A small image captioner, trained from scratch: decoder layers 6.
Rows from block 5 of the image encoder of a small image captioner, named by matrix and row number. Each number is 128 + 32 x the weight over its row's rms, rounded and kept within 0 to 255. All counts start at 0. Numbers have three digits each.
After each channel's rows are labels from the 100 images, of 14976, where the channel reaches its highest value: "lies over" is the class under the peak. Only what is clearly more common there than usual is listed. The data: made-up ball-and-stick molecule models. In brackets: how many of the 100.
# pw: pointwise conv (encoder.blocks.5.pw.weight, 320x320x1x1, standardized in use), inputs 0-159

pw.210:094106109043130137105076128105115167116136097126186119142067128064130170155120121081132105165091162074092143148134109078150068137129106155097123143108097130138157167114117097127133156135143123084097125159131096116176101129122123111118124132164131136098057105106146111109124117115160195126104143110163107121174101126158079095160112117109131159170127055231124113102147083134146118168153080112168089144125129072096074090138088138059242118207080110098162090140167091115176169077146094
lies over: white ball (31)

pw.11:117076129128120142127134145094144117063164156109104092110079077112162062119120131187119084116128141125127183146126109135162077071099079087079148149153165103106136110113152099144142172060081092122071150105122128146178091117059173140098115178174133132132085108110103095112144177178151137181173147176120121093107108120123145167127137109089101130134078094163113131092092139093110153119119093092105104130087075096129079122184105135131176136223132157133172112153097146091162192088114126
lies over: purple ball (99)

pw.131:147135117114116138097092148090137129108091163145153143154101117158124166130094128149124088112119077124131148119084118118136090136124126161104142106223159117101119162075135108122117153092117094128093095126133107047139126147073137146147131138123119114124188113027135088105114143108221099197132192187149176156128111158148121164102143125108119157124106041177125203137156174082075185134177154113163114137123113153093097116157130143104237184190139104113180101154133165115136121083126137
lies over: purple ball (99)

pw.307:100075147204120088098105119178120125117092181090104143112084090130108107108134086087118130101181086125125132118111124160109091139141116115093090086158184110120118050138127124091088173091121092169122141145122170171099133109115155083112097150078165069071114188112145144118196131155153110191137101141133083147125105106089202157144167116158097114085083084146146163069131126133087137072114080173065137121106062127207116157159095143180091144104105180130104134136117162128120108129098175
lies over: purple ball (98)

pw.208:153135096035113113154152075108175092093185111098047121155104161089103076173130135156154140104081139144138151082104112140118128119128163163141148072135114119170125108151158154148058111105142155116105147134140124085163126112165115130104120118114102121080142120143115032100108095169085153219175140175094158147125107111126109089165172089126165142166139132116071138114105128102084125099166145170167114150105179140118077197095103112130095128159180124228106114135117151132133145116101099
lies over: green ball (100)

pw.182:055125112145130123161118119095172115184187071130100138108106125105134055176091092132161179145110097134153141172110112106104064132094085169152168149084154071132108118152150136158146098100151146093162126089116130034144112078184160131091141080113064209155145161100121094155121087094103090151070073125137125105170100123076117176115121074135067170100112128061111140157080134124165134109155108110139102149132200116057161131088094153104118151187130085158086116072089124067117127124125177
lies over: orange ball (69); green ball (31)

pw.65:090138102169144148116108145120070143089126117117092132161091159122152162136112153044175100100204131121171126112079159094114083131128143095115114119080095141192124097152105089108089138162132172169105100101133146084180088122140153162109144102081128102098152143125133111104130115186163144154110113094143098031160112087124112157118160145191170136140114118127138129108048130083085124093129127092160205142126148129160111162127111145153140131255176155117128135125132095071127151162128118
lies over: green ball (100)

pw.187:132158099105111115135117099135177106134209118124150137103127200138135177125141131078213155139110113150133134118135115125146164160143184202087152124152093160114153154141092083107119137139131116149167098092111163078117166114171156159132091101159130059119092152157165094109101150135120124154074123123138107090124166146159093076167148068121159117119074094113066116084130139165139122119103190092135150084116181098094150160096132080169104124043139132190108053125129130127122116121150143
lies over: green ball (100)

pw.30:075181162065099111119138179145094158083119089115153069099111117111151133155136129119107097140119151089123154147112150146160086094106161148114101130149130168139120139059133079133119199123150108177069119128113091165123094132058107125167148099161139119140124111178100150104173149181162135149194131126138111092108071105149162204108128125091110101117115103209163174131093060065140136151174111080118121141077093093144095135146061148129188144189092153107141138118109147122134180113145106
lies over: purple ball (100)

pw.159:063125142162088138118096138163089146088117197107074094143059082094125170132104091166085050085143109087117132155074117142125096104115112098128123088058169144081088103103166136133091166147105120157089131119085100161149096137060119126114122187125183068087114152056113166100158172126148153191199124155087128121141103075059128174113140136146120114110123059140117148065093118144097134110129096197121122125140057121151105140178087126147167089183116162108130126116127115104126140077145158
lies over: purple ball (99)

pw.66:130109108112155122143162114143078124106099080179174081161090140111070177171139107081120179132133153124096157048118158132171093155182103150062077168083113169135092137126121123144090176135100112135113114135131141206107123085113147167124130130149142100185102130131138126061109117119122145114135122105130145073162144154122175124138136129148125116120144104153177142137073136142138140152090109192133168123199076107129185155096124154102126173204130138107100195146085164095130132136149172
lies over: red ball (96)

pw.90:149100094196100084100158128107155148139158191132093137112125142129112073137116129117170150099158137136128105139107096140140100115098104141072134124158150110137138082117169131095134181082134122142107132126126142097107148110103191111108098136158096102090136183092140177133157167156088137180185149166105081131096110172090146168123176149184123125119140153130096150118104122041138123090125117145130139119106096167166108108201110065139052165113162136133099117135147143113125130109095132
lies over: purple ball (98)

pw.51:180153162136110118085072128141105170088129199103092164147113108141134058123101121181106132123174100143124138085092096122120094122108112128145120155147147095135114086109136143104107136128135108118089161099179095144140117130080108165121123171120121186113136118087184133159153197157096113212194181184099242140148146119111078191076148128158124088136127132095144112134128134124106148056138141146114094142131142143129096114165120154133072098113162115093051107149142116143141135084156148
lies over: purple ball (99)

pw.239:161104180061166135099096156151102092147090153113128175113082111098110116172124143165120097094054153127108156145057160171101074134105131174107177133150083111155101161117161195128088122132133111171082136109163110151116140130104112168146139090111157075176160099130114093126125160130136124196155159132129171141113156105101109136035132126060138166162166094124106128119103138096085126107154100167081097112126062169073094110095097117116199106196087140104176073152152096144163125138129132
lies over: white ball (27)

pw.235:115101142169101083173160137144106138133117111113137114068111092147106147087144098097107155113148107123118100130091097122123078049121129159121093118106163121120126057092132105138123152090124144143174116181107132139109152116156169155113147113081112136153125130077138138093168138140156108135172107111094121119104099168095127158109141143141077152107116119133154148123108133161101188067117136126085186113136128162153153088139040120111099182127125139180103145115121169114128172085127136
lies over: purple ball (99)

pw.99:194087116171132098145143133114100121135081144101113134131095079158153103102186138090071179127210185130133140151137131161142098114123101135080120066204089133141124113133115136079132180093110091114156137143133122122101143187125147119085134100147118134136142167119109104139146156131094135143136167186056087126110111147137131119202120104130096094159154166171197120120104076084091126090075091190141167101107114127120067070180149109099111136040138085084093117087149151122120155123142133
lies over: blue ball (100)

pw.21:153138099084185176113169132119178144133098098122139159098094127145140045104183144250140126101092162168139143120131191087120095122136101092145105144152109169094181189141138102097161127132122130143113091132172075110181089112085108149120118223162116095148164111080105141122129160161150109138130212158124167150118136145113097099102075075101116133128148108153129135112130135153141117175096094170122092110156090130107095157157098096117169101236108071154160119145101074144157094120117127
lies over: blue ball (97)

pw.107:198084177164129180055145130115089169126126142145098190068081078159124093137149154197069126128151121127155119191174147133031134094094121097101123112172144167124108121100128171121180075092151118105156100133156086123131138130076163118174127170144099163160130140128112120187130128160066134145162128112060123091051174121088091150177068127127137114139172192115112101129145141141196135124097129127126097082121137112102111152130124089081114080162151092072102069150137083163128102101143158
lies over: blue ball (92)

pw.179:098103129086075117170153113124220095101221137107076128133099193107102065183103109161177130118081126137162136116093150155097137156090149215107144108091075124129146083179125099126104107086108155109107108130106165118133094105216128137096114099121121104106141165132164095118084090136085147182112069126092144111101170108099113098169187114135155107128108114095123102121111116110101117103174173085170109097109175137132133171061108105145116123126152142201098118128096141093107150107138115
lies over: green ball (100)

pw.306:095098173166130132117159105123120176097138092093120139167107117090149052118133138149130161123069205132144171147132106087108084129150069066128107172072131153132131149140103093130154127048175142103062152117157107104162148124113103133159114120153166141106087134159133128109123121134162157135107187134083114119108118167138147173162095121129097169151148120169135098107148111141152105147117112157081109147166110157097123128101133157146179071202135145117115072168120129125201133083098132
lies over: white ball (25)

pw.50:092125119127127093185182153149146112102122124128144132114134151153075142130133157042146197097214097154137147090176165131120119143107122124112114145127083166090138082142150023166110137100081153131184162139141136118100149112117170121088135061113074064177144115100106118155139106092077127106110100072121103104130172140084164108163161116134116139112158126164194152093130142149095177083179151125121175125093145095119177095113135118130052179004137165138103191139147128147103135144153113
lies over: red ball (98)

pw.136:189119112160160165073153138120123167197100161155140173114110135122138141110160155124113139171194111123193113170179169110093105115084091083126127109135133130110100089111154153115149084093160145114126105136145124107137147164093145121096147089072114250116131179123125109115119102139123121141089142108145076097092186124108126095131041113097098143091165186091128104195154098145186119105087142138099059124079136131090061116138152123105093071126131061064057075148131099145123101072160119
lies over: blue ball (100)

pw.199:220109150132160182071117129138171145165109173121156211132113194173120000130150144193136067115116121119145144105152086117133115101140117096163177084201121113164144154161060167120130146154100067113144103130156166134115132115107114127108132193144130125049117095138146132169109137152146092120127211157090154141139116210155104119162088103090135119161125086091149114173129142130126122167115135176129122152140156129146095121113096149119116130103088125138128157095153115157166114097170112
lies over: grey ball (29)

pw.150:145127163169131146190157162116079068136113125133127166121105135174138155105153108142098142141085063147108106100156146113139090131143126163131180182146114131167100096117161086072136116116102097133206131111147099106082126120183162157116136187079131103162146125089057088182141157151061161103102103120144119090150132171058171136107098142115104137100139107107172204106135141163142138099170079165151233151137165094082179171086118141090094166112106080146070186115128141120160115163111180
lies over: red ball (98)

pw.161:175159144140118127104106161110115113165098176123150167145047116095119012166121113166129108144179151148157139126120127074093125169150136086144128071180162105111116122103149162109172119123144097076096087125132045081122174150072107101117104156154126083076093105121120182151201156175144083140138162180142172161125081157099122198141164146096166111133116146118115054106138161141100148130081123157159127122124095134129088112131160126053134083135191109125119118137159114168121072106157131
lies over: purple ball (98)

pw.26:067174139118130097192142132138215111117206108128133146128146155130112075117099111178177153108066121115146162088127110100147088153133153147150132183062122123145134094156137143122160140076103150103182092132078117055144118118164142168122113224134092086135125168148118147142046125104102129173151058116128073091155121127133136134159175084121125128146142106075140149122049150122120127140158145110086195121126160140122170138102090126138134155149150115160034154171097149123119156152130142
lies over: green ball (100)

pw.33:194116170148149143163124142143123169138077113117138172145126108160156068104108119215129161123123198147126151087121097075102148136133081111145088185178119168162110100134166164106103050162076112144146204115143075063106097158076131144150143176163078092133165125123117102197153151137096136052194167113123193138176110164134135085107107120122156105158149133127093154154143114127121154086155129143082101115124098099109121122122119129110113119153160020109162141136145133201147102070121099
lies over: blue ball (68); red ball (32)

pw.139:195149157155131106090095162126121128135113156131120091174102106115109121133162125189123124148128130128129088109100102088141135100143124111132083129193110136158142112143162186144060100130122116117128133131133103113112123108124117163154142225087109207111132136072163119208128106153108223142217139169146147140096149171130045104108114101121118133153109080128114158077114161137118108108103140255131129128113104129103132096096127145068088152079144106135105141152124135147122103161100105
lies over: stick (29)

pw.86:127141138085108164156129150107121144148099120113083168081085139115170088104089102210083115107154191114124151106142139137121097046133107142171128123207156152157157171103118045146089142093183107122138136131170131109110114156120160161102114147103127122171147113113125147109107159137160126134133164155137154193167175125110121156125056140096085107175165120130225151120139116105134141120153120193080186100123124115133136130125065139111134145249099143108094169158083122158161144141121145
lies over: blue ball (99)

pw.250:158085165177147157147123171127143182181163157107080164132096141108140075152095143255115155144136177130166173147155178084122140139099137120128109115134074146179133133140206176097150084081135138078124108113140089090145116135170123160181144173160086189171089155094102087095127140122074120201068169152109172142118119112095115144134124166091064152145179185075125145129137095107133104131171140129152120126123134125100095137096098151088106092144148107142093093132130120153144126117122098
lies over: blue ball (100)

pw.308:081115119091122154120113079160097082124184174146098141149113094083102124124106122141143117076093131119129105116115135205051167147161173138099124073166144146128127100180055101126121169106088114159079079068131196145096136099120171134092109114089167108064157151127110101133149124092128123141118091103056099111059163109061145179163168109129151132099110079147074104074180123169092114118107136113117118103137148066196081159159142105167147092058146174152136129167140128109041103127114122
lies over: yellow ball (99)

pw.108:190115131141161152076146166122140197150134128091111131138074108100161078117116210196087126093177152136143144124162171098087105125081077103125162126139089153195114141087144124134092125106109155082101123125165082136131143167058118121150133117140127145150106156119136112153105133175153102123165167173127157141113164095109098083145098127077132117167177175108157131098174140103141143147098090253103137116131089143058120110120112131086149103193118091106116095159157115133137166069153093
lies over: blue ball (100)

pw.111:102066111190065089135156134104117109133142182108059115109162117093142083128126120141125129119170129124111128111108125159092181119112180127101106106162179069131121102138116154116156198124084111174109118120137134181108154146126182102194094126128138093064110144116127189139158149148158177164182142182104097112092060150091177192101217134129153136130135097111113165092144126131083123115111070153146101102145128122151102135149074114128075189129155111160152115107093115132120110115138129
lies over: purple ball (98)

pw.226:176149125089140181115136126153116100123126132172143102119184131139132093138106156100118126116064090126136147139122123080211142141155154131160198152180110136138127245140075168138119085077165130095114133149230156053153172148139159095071106064152100173170056131144113068091140154161141095151086117187131035150157190147139101101156070146131111086095117122115136152119152184127116111237136131146134095121156120143112107118108129143165189096132117130096170114145148137144165103090112161
lies over: grey ball (31); white ball (26)

pw.36:153149149079112199103115134136105111125149138136161152115097136115110127165094123182148157137097196115121117191145125123132119125148132127115139205199095132170100191106137107102101088141153154132124106108142136141174123057113111160084095187119141107127150121148169115137172150144172073155076150094128140106143161175145070145119096123131143152103141152141129114077107126152086151194136150152122124189144111130113126113094147125104191144206120107041121142145087113115180153059122137
lies over: white ball (25)

pw.302:127174111128116110124141109138126099178143121118157153157109174094114086119155089112160172150085137177140068112070126167146160153134167130180128132109118159110167112134089175081169123151145122149065098147173188078061136140126093112120125026101184091152137135163163131116145121114130115101079127176154134122130126132108132165170169145101146150122092070129150115170155155161145135191105160118128083101182162143153152142134121142141152122077111137094158165141131134158142127088134131
lies over: green ball (87)

pw.194:145076145169149113123159126132168184153228112120109121104117121110128063089124168126146138122140120112142103073176190126122127133110105124106154111071126216142124094140139063090131138100144149135146144132149093090073174161130162153117109166148129072118082163143156110136102138135138104114124127116124150118078168107113112115163141125117113129114159162131138027137160102189154089145169184142163081130130150119097080162124114111145066170023138118096073095199106142117127134123165174
lies over: blue ball (100)

pw.91:118075114157157081082142127151108111169115085100095141166174121189145054099153142080113143155141145130193092129183123132162157130138177130153093089151162125088161090125073184076127088117083172132126160117123113147118083090160146159113105026089135129177137107121114135109073127133158098095151143137065148107108111157121188090163119093099165115144093125120094131130111138165123108160102116135118143136087157181117129138092189146165142135096113136087113150101094128108143035150176134
lies over: orange ball (99)

pw.148:050140127160117124152169134128124095105132145137106129169158089125112128163101126082166087120153205156104090146106148152132194141157166132158165143117119174097151128122112114149130098141145125129123140166104134096136144128149174111047126053162141114106153152163125158100136131109149107099087152160097098128078114143135138165180158105128118134101119123128124087132126162123129116151125129100111167148129145127132140105172181124157126163010174089140125160176114133146134091147112114
lies over: purple ball (99)

pw.100:126136132165080119111112183117100119132105140119118150097160065191157061142099123248110149149149202118103139156110113017164147119077069089190097113153172128147100126126182178097138097105122098090133163120137084122100054158105145133125114147149060177138125108092105149138141140151132110147158179134058206108152122171082115135104123087179098102148128158122110133153137097126149176087142135144087123094133150102088121126151085110125148153214153082103100162127117121139137134088112176
lies over: orange ball (100)

pw.188:122158105061142084147133124120209158081161193122127153171109171117098030126136113117140163164132113170114136136127101149114164107120108093052150161170147120121140143150116120097109156142151125124098063113143131134148124112149135137085098140156110080107110157089130119129150116143107110130112114115129110112143084135074170135163136118171127128066110124086068116129102124057134121099151143180113125092109081134154093133183138106116073106052157078186128086125109073119175129134127096
lies over: purple ball (87)

pw.177:230161138132129171095126096126145133109110178132144189090113104106118153107120109180108148164150155130083144145116127074074156096135171148104165162205093158197124073096131160094116140186141100121124108084186144062126087120051094119113096179127145105124162140184186124144151166139103146073091184176101154118096152182109060115150076110126147117165132110155068114110144116166172074136130095214109085144142098088119133142126139065121094151079100135120113129121138108144148102137125061
lies over: grey ball (31)

pw.315:137116118150174097144150123149100120162113178182106156138118113122136113159194131064110162142215098135153133106127159132076164136134136128111093141158156062171144080149127084110098136151104123129139148161143118060117196134116158139140120112123123136163115119140133113137068139144154093072147048120099107094134136154154160124163097144140165129066166144120137112078186167152151121082142122168087108096099152118093154136197129116133109129098111155129107095147156109124102127115121147
lies over: blue ball (100)

pw.62:112140129106143105122098131154114138113130193123203127164106152102145205072124167134128120152103113111111169134131095140154097128139114103126086070094174083076135146109134091096120154095120097130079132113122113168147121115136081099163144097160159163093138129116116121107104133135181083123146090095170100103158091113150133150094141107111125089184132122175063103117134120117114123165152140087098147139095125117129062132164076148167139130255135145147181103116118110120157201111081134
lies over: purple ball (25)

pw.283:119086111172121160074144165105117165161133130155123143124088042141139026120155154051094141169179103125173125169165193092099092109123083054146083089054146211129132123102155150145153122095120127114148140152134121160155123187136174113109134088128113175129125154124124135168107085125097109060112126123126095144098141131084135106155093135140098107139160151112156092191156097161206094108144141166135109070102155111118106121120180131161116105135119047070108134181147112184165112093148156
lies over: blue ball (90)

pw.205:150138138049160130095087172116092191140132102091139102165086127109163115121136145183114090070092159118140161142158134087142030134087070146081147150149110155108101127089149115149129091099100154123143099161166136128134128146099148137131128178193112158150106121065117113096101101108137182141117197143160129137163146106097123115050058158165167142177187117143108147097162113106146120143167106081156139154187109080109067140115098152128203147249053115108186077148138133088176129085132079
lies over: white ball (26)

pw.282:178137160036114167092141159131117121092137069129127124149042127130165123158128101165123133144103191109130132145127119081084048152096071098108148127219090188139094168097106134143108112139126061126099143140192132173169103111112135191116121159122130152098146087112143137146147156122156147161153115143132159136137048133177096126079080093098114157118120076156119134101102116088098113177130095146124095131140117139095095106069134125104217143168112130139149154127106120106203124136132098
lies over: white ball (25)

pw.261:175134149102139164139095164142123171123121132134141140174118073076135075121104158213119109147136189157130157131170150071122069141110150093132151147098116186098139122136135139134146083151090101098132133143182089047110131165132123158156134212149055157131098088118154141168152161139090117170160167185128153136118094106116141147073098115142116171180123113131132098196145107127118181117099116186056120130147141149088119078146115143046101130184143081068130124157091169135143095099112100
lies over: orange ball (100)

pw.12:113118126118132112090125083140147081123164133138116093113108109100169133135163119134132111146129140112146108136130140208149115119161102112119136069140119139048090111192071119129155181143125125227098148110094161187146112130143119120084133133086174166065145111103141083088080103108141118128157071084136143076123164110092098101139163144184147105087129078129094079156099046130141135077145141090180115090101136119195094141112158143159143077067107215099109107107094125115142143166121121
lies over: yellow ball (99)

pw.200:134117153136110143135129147098195100120177119103086104157088190106098099193099074255222133092095105135139168092120126146076101127124163159084118113086106096120119104180134130145094093124113162104098111148151105088106130128170127134114089175153105137098142111140153069124099100138097147169136106157109143095080125131111135140181194112127139126125155118118106126124104103128079101088205165116175094079103188118111089186093107111124117118127142127159117105124074122109137143137139107
lies over: green ball (100)

pw.38:110131176108081165095113107118181143079170171126150134121140139129163120156105104101165096144164087123199117085142094122115170126150185139141102107109100097055155120171144120156141072101083132190145180137159079162161104116207158095122121211122157079120143108127127145125172124122159136102123141158103106111110168167116108099148079131124136116165089112172149194147216166142083097113155139073097053145153140129180104215092104143162137111105138135181102044137153116085093149146100096
lies over: green ball (100)

pw.225:126147120098156129131202063113175142167137133110139124134197129058138073117084173103116117122072130119129123089182193129135140107098108119141094048071073108161144146131112079165145160085111148146072168119115106191128198172205132127079118127108120110117163196178082112087130091117127098090169114104091088135088175144087082122184129124096122140157180152181150185158122175135202101105109071061132152158121109129120143136071169097103119131064138134163127140215113153136131127088110122
lies over: blue ball (98)

pw.313:107130135114107120155127093161178103123187135100078134146102135068087104159097090158169127137046148090135139100132159144064154126135100149088147079074106155147111108169133122143166080137100116109079133098156163130146118088165153112121141095136162100076165172111123103159114116143091125167119048111111169146071203121099091133163165091156175119137086120123058128130118156135134125062173170082132079088119153119178105216107133124169113129094146141199101119184086155121147123119130131
lies over: green ball (100)

pw.126:118181155110136114067114158118143200095121093123199129138107149075130187123139122168131117137145119125151152145089089089106106098098157176124140123166092129084134103107135147165134092136081128104077122083080112072157109106148107163153138185176079189159105091107147136157127159125121153139082113145141101132146062126129180133119117141105136142204111088125117116094139123105108086095133132143180143122130130140067054103113146125113125143161167126164141115070124114104126162132113126
lies over: green ball (56)

pw.212:111133118042124142097147085117149122139143108128126133165190165080100151170145142134140105111058105157158133083170163100088158157172150151146180092167071142103133150153107135133119143180164161089106043139180192131088122129210133133067097142107125079149110166150169112118120153112154090109094122165126113098091164096123112091169167149096125070112115155138048106116167150151174099146164122104137084137114192114125125142100118158153169122080156114154152106144129134092112112155083165
lies over: green ball (100)

pw.76:151102124115124140120126074141118095173111109176168134136134114167079162140118126063167160129074107142138126137133154113154156160159171186121140122116168151163158175080089144146119056144139117125167096122106148081135132164162148154109123132122117100101140083139109112102101100118157098171070142117149055107148140142173079106121053184177149128154082105171120131114151153139138152222131128131128109153147118131164117111106119125150196109054143122067197117147183132159129095115144112
lies over: grey ball (32)

pw.6:153126169175123137160112134159157193096176169139035151157137089133103076168146096125154145158218096111164134105099137104097151181127136158111133097105134130118112147126150108163110111164168173123054191154138143144137115215152162054124132096127069086093113176151144142164185071118088177175195142113147146095136126174112105165171178134126083158135094169118169138100078061080122186103144158156169093148111100164137098114193097114137104109096149106146078131154149086134158081088165141
lies over: green ball (77)

pw.74:170078125196162089084150082111090107166108109125119122119121060172083157101153145101088162130113113105090106152131165149169068127127060085142108154160171162160113041136152118124159143121107104188171138109058082140111146134092124102107122115102115178138160139130119168148074137142072087115180087139107057112097120105088110145140105114124107110113129193128165130129150144160189111131122133186049117085138143087144161109172120125156097099039098136098084140127092149121143136149148133
lies over: blue ball (100)

pw.274:040137050111156126111130103110170097123145118196204120157106183094081198148106147024148083095120123129157114149117124133139155180156148162126121097052091104119162213155122093134091159153167124118140101169100176165125138133178129114159112082094133122094132137176164188104153074120111097150093071129168085154153092101156117173152150122152176156146108127183118119136132131150129099104131140122161108101123163109120134152163145147126174107122151144179144128128145128104134122088152106
lies over: green ball (100)

pw.269:203122154092121129147111108097148122074158158121133117108129139114144118177178065173131138081150154131151166115137098155156007101109126152087078170199087082109078124143109124118108144105084093126074162143181116134161076135149110152137147203141113085132136071129107099132136198131129139156143174187135137108134084159069084130129108100101112116138141079160171190112085094039119107120126143138157121154164119104086081136166097127128143150171160129167134150150110132070174212117136103
lies over: white ball (25)

pw.110:220131160069137164115119119139108062112110128137145161125107119092114075144129127157109152101095180155121122088080117086146128104126154155116135129199075115160129166110103126126106095126152103114072101101199115122141157142084096107108105193138102115143126121123166110127139151117172108165107255246129103137122095177149109088123087133092155118202118129195081118127125128105122119130086113241129129148131103134144097118119103097129127158101131138090128088123099141161132085111125089
lies over: grey ball (27)

pw.18:037155119126109086138126094136132125105163095171203051116189192115101241128072165093158131088049141129108118082111102083134175156143198133101137113105128136100138176126109126122085128187153144109122112166073162164132142137150115108073144050113122089123092148192136137089109111087170124102086138146179121111134144118147066110168141101130129120149150155227087128106182120142127127140121132049137135125112131103098133129146133111134178104088140089149161095110148118108112131142107135
lies over: green ball (99)

pw.133:109116085030107109110103107123100132136165172157137170121153102164111148072139134112137198121141119167102086149133094148123185127120203139111123120185145123134141084107111099115135159130081137172088069078180116105071123193143137112071134079111137026102077102162134115118181139153152095116170136114148089161081131147148111184121200105111157127093102085128127082099142139169071111086098143144163116132137184143184103147140087127100111119032151152108141157163166144174107116139118128
lies over: purple ball (99)

pw.222:139156133078152088104121106120129127074100112123195107119107118138138255160133119097124066151062120087091125145137081079148092100123124101150104138142059139133156148107118087071081148157151107109155125172129108162148123166135063086149131120164140101153133132109109155133156148148114155092091100085183103138193146144157179098127113112110121152181126135191132114106131138162120098123105138055135130152157095123099120111124106120094173114102117103103137153105151119131146157097095075
lies over: red ball (95)